Rows from block 5 of the image encoder of a small image captioner, named by matrix and row number. Each number is 128 + 24 x the weight over its row's rms, rounded and kept within 0 to 255. All counts start at 0.
Before each channel's rows are labels from the 100 images, of 14976, where the channel reaches its highest value: "peak on" is the class under the peak. Only what is clearly more common there than usual is listed. The data: rendered landscapes of hills, water and sky. In brackets: how many of the 100, against the usual share in percent.
# conv: pointwise conv (encoder.blocks.5.conv.weight, 112x80x1x1), inputs 0-79

peak on: sky (100 vs 46.9)
conv.33 [157 141 173 136  69 113 105 201 108 110 111  77  88 151 100  94 138 132 140 129 126 113 154 142 137 101 156 132 106 124  82 121 127 111 141 125 104 123 122 113 126 166 124 174 134 158 140 121 138  84 143 120 130 141 151 123 124 126 155 116 133 105 158 129 125 127  89 155 107 169 158 136 104 120 104 171 118 146 129 135]

peak on: gentle ground (70 vs 28.3)
conv.35 [107 154 124 120 133 122 100 174 105 135 159 153 125 115 115 117  90 136  95 123 147 104 101 114 128 153 108 133 128 176 194 157 161 126 103 128 156 153  94 165 139 109 154 128  79  75  87 133 172 122 118 133 138  96 161 113 138 106 114 100 142 131 169 113 117 129 122 113 129 106 156 142 104 111 105 118 136 138 102 140]

peak on: water (56 vs 7.7)
conv.52 [148 113 150 113 167 115 138 142 170 112 121 113 156 141 137 117 139 134 143  82 114 161 148 114 109  95 117 108 127 111 140 145 114 152  77 128 124 145  99 137 117 150 104 154 103 173 127 106 139  96  90 154  92  85  86 113 147 120 159 133  93 158 118 118  84 110 129 160  95 169 143 104 112 148 112 121 124 156 145  88]

peak on: water (56 vs 7.7)
conv.20 [173 134 153 131 153 115 142 124 123 102 117 117 130 155 132 110  91  62 129 101 124 139 127 138 105 126 153 169 132 140  96 108 182 138 115 129 123 129 128 154 109 135 133 142  98 126 105 132 132 126  68 152 111  92 106  86 123 137 125 159 141 124 119 128 123 114 128 114  92 165 161 169 127  92  83  70 122 150 134  99]

peak on: steep ground (43 vs 14.5)
conv.65 [117 146 122  99 158 144 122 126 105 100 139  61  87 121 161 120 120 142 131 158 133 152 104 112 135 151 159 173 145 145  78 134 143 124 140 154 126 117 143 130  76 128 124  93 183 118 170 156 137 167 152 113 135 124 139 107 130 139 145 106 150 110 101 121 161 114 147 123  98 154 138 123  88 123  99 140  83 107 138 139]

peak on: sky (76 vs 46.9)
conv.72 [118 159 109 116 135  84 120 148 127  95 137 138 145  79 124 143 125 172 127 119 137 109 149 134 152  84 153  92 139 115 163 125  94 121 153 152 130 124 118 127 143 106 114 134 134 150 101 136 107 115 128 144 151 127 133 146 123 137 161 149 102 123 128  78 108  88 179 130 173 176 121 145 196 145 133 139 158 144 166 149]